A small image classifier, trained from scratch.
Model: 4.12M parameters, 32-pixel images, arch coatnet, norm layernorm, activation relu, num experts 32, depths [2, 4, 2], widths [64, 128, 256].
Training: batches of 256, held-out accuracy 100%.
Data: trained on made-up road signs on poles, 40.1 epochs.
Rows from block 3, named by matrix and row number. Each number is 128 + 32 x the weight over its row's rms, rounded and kept within 0 to 255. All counts start at 0. Numbers have three digits each. After the name is the row's rms in percent of the matrix's.
# fc2: squeeze-excite expand (model.blocks.3.se.fc2.weight, 512x32), inputs 0-31
fc2.40 048:107124141142210117157069090111046130099122116110116154124105125112159115140149096119149136204145
fc2.41 058:096088084124111014122073141085162112125122142131122151115108168099164126146135110146164149142111
fc2.42 091:111149181125143150149029111111119156121133113126114118122113099056147132136145185116133131204123
fc2.43 122:222079111124088120154072146052180135127159122125141143142137167180138132123119139147130119122124
fc2.44 087:153050077138108088127035118098155126139084118096128148121140164105124144168143110144109142081121
fc2.45 093:145071125135120197118187121045203118128144122135140101119129161142151123115129159123126135188126
fc2.46 082:096077148118149064156196138089158117136212162099135117123127126085108113082115145131137120090118
fc2.47 049:156149039124121093134129133188145137148223132156125151142127144153127123078123182119147138131147
fc2.48 150:168085164128136170137227124103245133131152121124127120125123136139131128156120125138123135127125
fc2.49 066:124123004123162058161140146148141139134099063130120121126149145135161140128140148136118122159129
fc2.50 057:177163194140155243163137128079164130127096121111129136107134131079117128117133155136143132137124
fc2.51 083:173159150148181104104142122060124112112123128119135184109140135221098139138139166128121113190117
fc2.52 060:138176105111069196154161114089174110112069109141124148145143156215127154124135126111121131154128
fc2.53 105:120157107138150216161104124109208130125151068096125122136132099149109135112128150114125140046129
fc2.54 066:173155119135124147096121117102000130133081095115134118144113119173138136160111124113130130083130
fc2.55 095:164156207119050160122114127158140100129107096137126140129117076151080133174148155113120145192118
fc2.56 128:138054191124081068105083117109189128127096151122130132126126102191125127126131152124126133189128
fc2.57 063:106126161126147198137054112127177145114173084135134118161138103194101128110103127152125106192125
fc2.58 066:135123106127062145160114130097251110125192127096142118126111093105121129148122095112136114147137
fc2.59 083:138096219138046101125133123131148138136157067119108197123105108083116133149127164116136130148136
fc2.60 071:188083133123066095116116134158134120153214107139142131137117136098147122145141100099135123037126
fc2.61 055:156136071121192126081210130052123105131121183143134125137146107098181123137145124137123104118114
fc2.62 190:178060076134045063138091141092173125133113092135126097130130163104138124140127119123127133173124
fc2.63 108:166114082125159168113118134089215114108146099153115095115129149039126133119140107131133132194130
fc2.64 106:100084204131163156139187130149078127118123058139113165121126134176138132161131098116126144191119
fc2.65 053:125084093124129094179115136190170097119124087105130122144117104158094134082119155121144149030108
fc2.66 057:076128206125229116128149135076154142136187121117122140148106146142112150124133182121121126141111
fc2.67 147:124084117126092240146069139089190136143178143152129112126125108123117136148109115126125128173124
fc2.68 128:215183172117107139152131122047164135119058085129126136126126126147142127165126154122136121167127
fc2.69 038:116071117153105102094009113115152152139189184121146100096129133147138107131137146137119129120123
fc2.70 080:153113069121125210141098146095228118157160130126125124132126136151076135167135120127116161096123
fc2.71 121:053140197126131199121052143192173133129173137138138122128128113155129133145137146126133127157121
fc2.72 054:078030043132207124126136119140132117097129135150111141147108110164115116116163115143127141142127
fc2.73 046:103215187138073108127172127165112139139175063111130104098135116111138133136098099133114119078142
fc2.74 134:159158151116175117160228124139179131117229098124131136109111153119106129128114111119131133106127
fc2.75 092:103105139126115100136071145089181112132156116136128163119128133004130138171124121130119131078130
fc2.76 083:145061047125121161142178111147122142142041079097134133144122107153120116142112182136137128139147
fc2.77 122:127140127120205211138207128181156130125149176115125153110120130184143121140121140121132133081131
fc2.78 067:175095089114101118131209132093145105137177121108138123148138131179093138138141095129119108223125
fc2.79 050:098069071116175163137105127058207111139094137116142107130130098147126127160086167106133167130131
fc2.80 087:214085194130105219128173108098158106131083116144127114147126127095137144127125104131126124126154
fc2.81 061:190105210132150082115146122154107118133145133155118153126141171044127141130130124147144120202124
fc2.82 076:195104175131134154086084121158158134108112081158128094151101136234140118106145139130130125128106
fc2.83 085:074188230138168165141150138088146134137075101110129156129116132118147132129122128119125130059129
fc2.84 076:102156084133117225158172126089089110112149105113138124149133080087117129153121150115106151200126
fc2.85 101:169182156127084220138088134176098152126141085124123182130126136153130127142135105135126126200133
fc2.86 183:168202166125149197128170120022147107121120093113128108127134122160121127135133166115125135141128
fc2.87 190:155146166128107089110115122023100120129122247129124124128131133104129130132120153124124119114124
fc2.88 076:220133099130101139127089124084121149125049074132130122146143141180125121186137171137131125106137
fc2.89 053:131146030126182096127030129071137148127133077127136137130135109131158125151143116136122120147116
fc2.90 048:148141100130111133152113103127216165136147124123120169093113169215110126125123084129137155194141
fc2.91 100:182084144135113088116131140076208122125236095122135164129136119126108130115118133112123129158134
fc2.92 082:118114081124095161137204132084206131143113037121118161134132129089144117157122123128120133164121
fc2.93 086:120171119127195112142243143125219120134141095133123119122130139118117130129131148127132115169125
fc2.94 127:200141133134199216157177115156181127130183084119133110135133137136149128121130144130118144158124
fc2.95 109:109160128120242105142138115183119127119164156102130140134122118186137130137141144133129129044135
fc2.96 105:186167133126153165159162129059197131126108066119130202129128123091134127132117131128128111081141
fc2.97 074:084107102129054070137132131123245109125151101135133122129117106183109121146126105127137116130137
fc2.98 089:206125116128153241139159113135104125110140096119137169101115125133108137133116147130114127203125
fc2.99 062:108186129127203097138109134077115117124033160142111119152128108084113140143133120118139159070140
fc2.100 092:143096154116130160127063129218125123118160088123125166138128132231123142126129159133134131162125
fc2.101 052:105122217134127033117205109160104122133152111118123127110124123084113120136137112105119097096102
fc2.102 038:072104171133132170137066120079196122153174133106137174079075144092144118132134126098151138139137
fc2.103 125:189085122124142185134216139162162135115075186107130118129121150102150126117133179119125136171138
fc2.104 099:184149134140109248139120135150095135126104165104123128119134147107119125137109150121122129216119
fc2.105 051:146124129100088095150103119177156128171064121148114116142118156172108123126180102136114113228150
fc2.106 119:123147180123210220105165125191152127142168085139127121143125139083119124098130147132115131114126
fc2.107 075:129055075115071098101061135175199133121087101139126147137149108087131122113134097123114125102141
fc2.108 095:071151213143160074118173134050197105128132120147122138129128091102122121106125134132131119153133
fc2.109 113:159062079123052060127027136102168117127146123131126141114122114131121135130124146133120126138117
fc2.110 156:122156100126067091123093121005202105123123105130127115106125107093127132131120135123125123108135
fc2.111 121:161100063130190202129185137160054133130136133117130151100118169160126134105113130125128128080120
fc2.112 067:103107141116073115122036143154145137149194083137134113140116150086140113171140121135126144205138
fc2.113 036:094072106166138129149112141103224109072160076165130132119136170179141144104123142111139140145146
fc2.114 083:183088089125145176127089133063174098142182174118120090119113114159149134146132157135132124201128
fc2.115 096:016129152125117198128142122102157142112152097122135067127135080140103123136136149137108108177140
fc2.116 104:117093029118101142127070141153181133135161172137137119107119145216124132148127109117131132156131
fc2.117 090:135115139138110192122071123157200118120112141144134152080125150019145136145153127148124134100119
fc2.118 054:097126130123104142140222116102227118151107087110158128135113145152094124172121104113128132175119
fc2.119 077:092140157133205170150131137056159085116209125109115115140135162096133136121126133124128103188130
fc2.120 038:116087113087110151105076131108185122107153070140102160161135102141142116162166209116108077146140
fc2.121 057:146155073118133107128135140131207120146130095141114118126114125165118117173117095127125126249126
fc2.122 077:134067187114178147118139120042195136135099089118143174125122108067107123145122123128115137142125
fc2.123 099:209135140128102145130019117164178124133130145135124128119136170078126142136108142114137125071129
fc2.124 089:124177134146171144172147142114151118126108084127115178103124129050070122104106119137135135217114
fc2.125 139:170072115131154102145122135045224129127167116117130159127137121148109125127137156122139140198121
fc2.126 120:146164173126141169139042130104156146133132092130132102134123132187130132111136147125134128236139
fc2.127 074:116119139130167118145255131137160133138142109122151141112141131100126125125096132144129129219138
fc2.128 099:067119147112185043132108109147072128151182137149126117129135132161132141139127150148127126213121
fc2.129 120:111157125124218211118137114074196112143173085127135137111124098136154123136156099131132131107121
fc2.130 037:113125189158135231132175142159193159104165107113120185128120140132152140130135131141122091122111
fc2.131 080:165247145140092101159079124084195132116113077147121130129138136128113118136108127133119141148135
fc2.132 129:209089208132168211112088135142111109130099093118120150129120107145129126126126121126120127188132
fc2.133 088:195173134116101207120156112040119133119096081097137126122121132171113136158108120117131138173121
fc2.134 109:196073144141104071143144130163137134128143141132123132138135148109154131116135142113125131255131
fc2.135 159:130121110123073175134090125066233139131074093129122101119131154125138122119129138138126124062128
fc2.136 125:170114177122106178138205138110233111126104153108138160135138146187135132129129123132117132152137
fc2.137 054:113126124103229186147194109125163167136164135120138097153146166119138127154155083132118146089135
fc2.138 083:121079005142137166130116149098223135135158135126125141113134145104135138120146128128138132136134
fc2.139 145:174112173123147181128143125071255113123119126113125115139119117112132115101120147120123125090123
fc2.140 043:147188068130081079114109156155131131081160221142140143110127136118119122132110071141153120098115
fc2.141 078:119032199117169162083133107159128152136120202129143094108124117161159128132143158119134138149125
fc2.142 079:183185108137103169142097136097208099117183117122124122118133119130138129186131103131117136049114
fc2.143 156:144176137127079226140141125055197132133081098111124164123127111112116134164141148118122130144125
fc2.144 157:185146186125142236113162142118173149135151096150129161120134140142133120125127125134123138206128
fc2.145 049:108182062136131160153162133085177089108081111171125129136141124198125135118115172139129097181109
fc2.146 063:128145199141125071122063130158125141140015129140132102135124079106126132112126161130122140149131
fc2.147 165:069098049131107142131017125124146130140096145136127165117131120162106134104117153130118128078122
fc2.148 147:045057069123109111141120138210148120135189128127118169123131106101112124135137150127136131166120
fc2.149 110:053196191143088146110178116199100121123157159134125146133128135103114126123119110129125136191119
fc2.150 081:242141132130201196130139118146198121122115136126111126126100105162114118131122135141113127115118
fc2.151 115:176165100129148169134185114052208130128128129113134146146116126124125126123150141136138121221129
fc2.152 061:148072180128101097133047116096165130157146163125147137149141159065129124146139163137129105200133
fc2.153 055:052185114140102174138155142171129076106174064097126140130112113092156115144131106129123124073156
fc2.154 125:092113178130114031137110123085193126131157069135125123114134091188165142144133149136120133106122
fc2.155 063:065124083110094108139083139111229119128080108107118112123118158132154143123142111124130129206129
fc2.156 046:071106144160181072116177146119147115148195145174161161117145083086114141114139183119127100120119
fc2.157 064:059133117122135226135140122133097129138166087105124110119126151201099122125127064145153107151138
fc2.158 120:218091128141078181130050130142170123119193117129125092133129125077138134117129114122139132157123
fc2.159 055:195113066110191161141179123130083132143107117082148116119133143110126110182109111137124133052135
fc2.160 117:196142104131057180131053135152126137147175200136134107118125116109132138129119112128123134189122
fc2.161 238:076198195123114202144112130060160135130052118128126137148126143146140132149132163123126130129131
fc2.162 067:061123187127164131106155130226194128123083133131123112112113096175134123114119106148133140152120
fc2.163 045:140140083128126157140206128166217120143072149102142119148131132198107130141130127101107096156142
fc2.164 085:079161057116114208122087137143185131133117078142129166151106116096091137174118138128139143168126
fc2.165 060:055155146126167224114139122175162115119093128115129087145131161199121116135134164115109137129129
fc2.166 095:115145082124159076122091132199165128130238087133127161133119096096123119128131138128106137158130
fc2.167 134:156068072135174168113095127060142119137138148135134089130131177154126124155124136131121118223139
fc2.168 078:231162088141157130131079130076164131134071110113132144133094118081133125152131125120152127180143
fc2.169 075:142032086118144068095083113164148145156186068144104124133116158156137120150129145122147122103123
fc2.170 075:079049127129105101121120131082203102132197144104144058131125152121097136103130136120139112156127
fc2.171 121:153118193129140143127112128053243130128103156142135157129122094081113130125138152136136124166130
fc2.172 048:221156178121129099170133117153018135131131148114126156110150129123145155139116145126136136106157
fc2.173 045:140166090125205205102123080140134143134092114125123157143122191125146135121117086121125128056148
fc2.174 082:144134141126117046122079120051067127142098085110128138123140158135162123130094167127136113059120
fc2.175 104:156082072136133129135133119020145129132175110130129146121133114033103123152145102135127144131124
fc2.176 086:115162167145128240119140136186146132114205148140136133125117121124114125127111193127152128099128
fc2.177 057:153118181122054058119129170185056106140102103113116118126131133068141104121117145149117118153127
fc2.178 116:172195222132186121134115137162117143122161062110115138145131154164141134147128136127131131071124
fc2.179 101:106184204116158148135145121167177123135209058119138115132127100180138128131129132129139126174123
fc2.180 082:124126121110104115127076100095190129139076076132124109124126132200133150158133183129124138214124
fc2.181 091:068070035134180103140050115124097128125171143117123103135129115152138138143096124125130112159142
fc2.182 049:108059155134186093128153116126127139143167170175118137124135159111102115107103107129131088228138
fc2.183 127:154142189128093105133159126154255126123114147125134166121119142093150134108120121133117132096127
fc2.184 110:124144191138193228137147129167211120125180125129131156132121131095111132119129113129119135124122
fc2.185 218:081186227123080171130196118093167120120087106143128132128134114124158125140133154124124102148130
fc2.186 132:182165084133115223130208116122198120129121123124120105101119137175126126111110151125128138104124
fc2.187 139:153101190121178162147066137143202112121131074100121102133122150080107130158133155117127127192128
fc2.188 116:108190120122146245124132120104159120136168078125119129130125167053115125110127119122134127156130
fc2.189 106:197110069132052177118127128166207129116068136112127143134119145157119126158105097132134137136123
fc2.190 051:133070166137102024164145153110165165135133072132116137111118111126134089122145146148105113073150
fc2.191 139:123145150131236102152171129121142132129177118128130122125132118107120133119121142131131119243124
fc2.192 126:106090183132204044155068135106098161130175114131125162139141121076138130147134156133123137123118
fc2.193 153:152148171129128210112155140087223120123122140116126148129124133144111126107125127126130135225131
fc2.194 074:015128098129164102116107130170139145118040152145136100123136099167123130143141128133114104152144
fc2.195 069:126095099133069111133063115080148106130021143123127155110136098072131130141130125121144153167138
fc2.196 066:212172194138128151134195116083183151126163091131144135118117154090148128098135121126110102154117
fc2.197 078:095066095126148087079125111167211124114130096179139140146117115190143128151137169119126135174113
fc2.198 108:177098158125107219143111123133222124114061181141118138120146122127133119105130130137128120092123
fc2.199 077:208084104125075167094131117067100119132135133141131101137122082114120121125110139125130132225114
fc2.200 043:144054104108143217144087096122100115109172149127127065163111176103116146105114135123134126089124
fc2.201 048:109108133129139129136133133075108130133202150108128066160112128179054102102166178141125167171135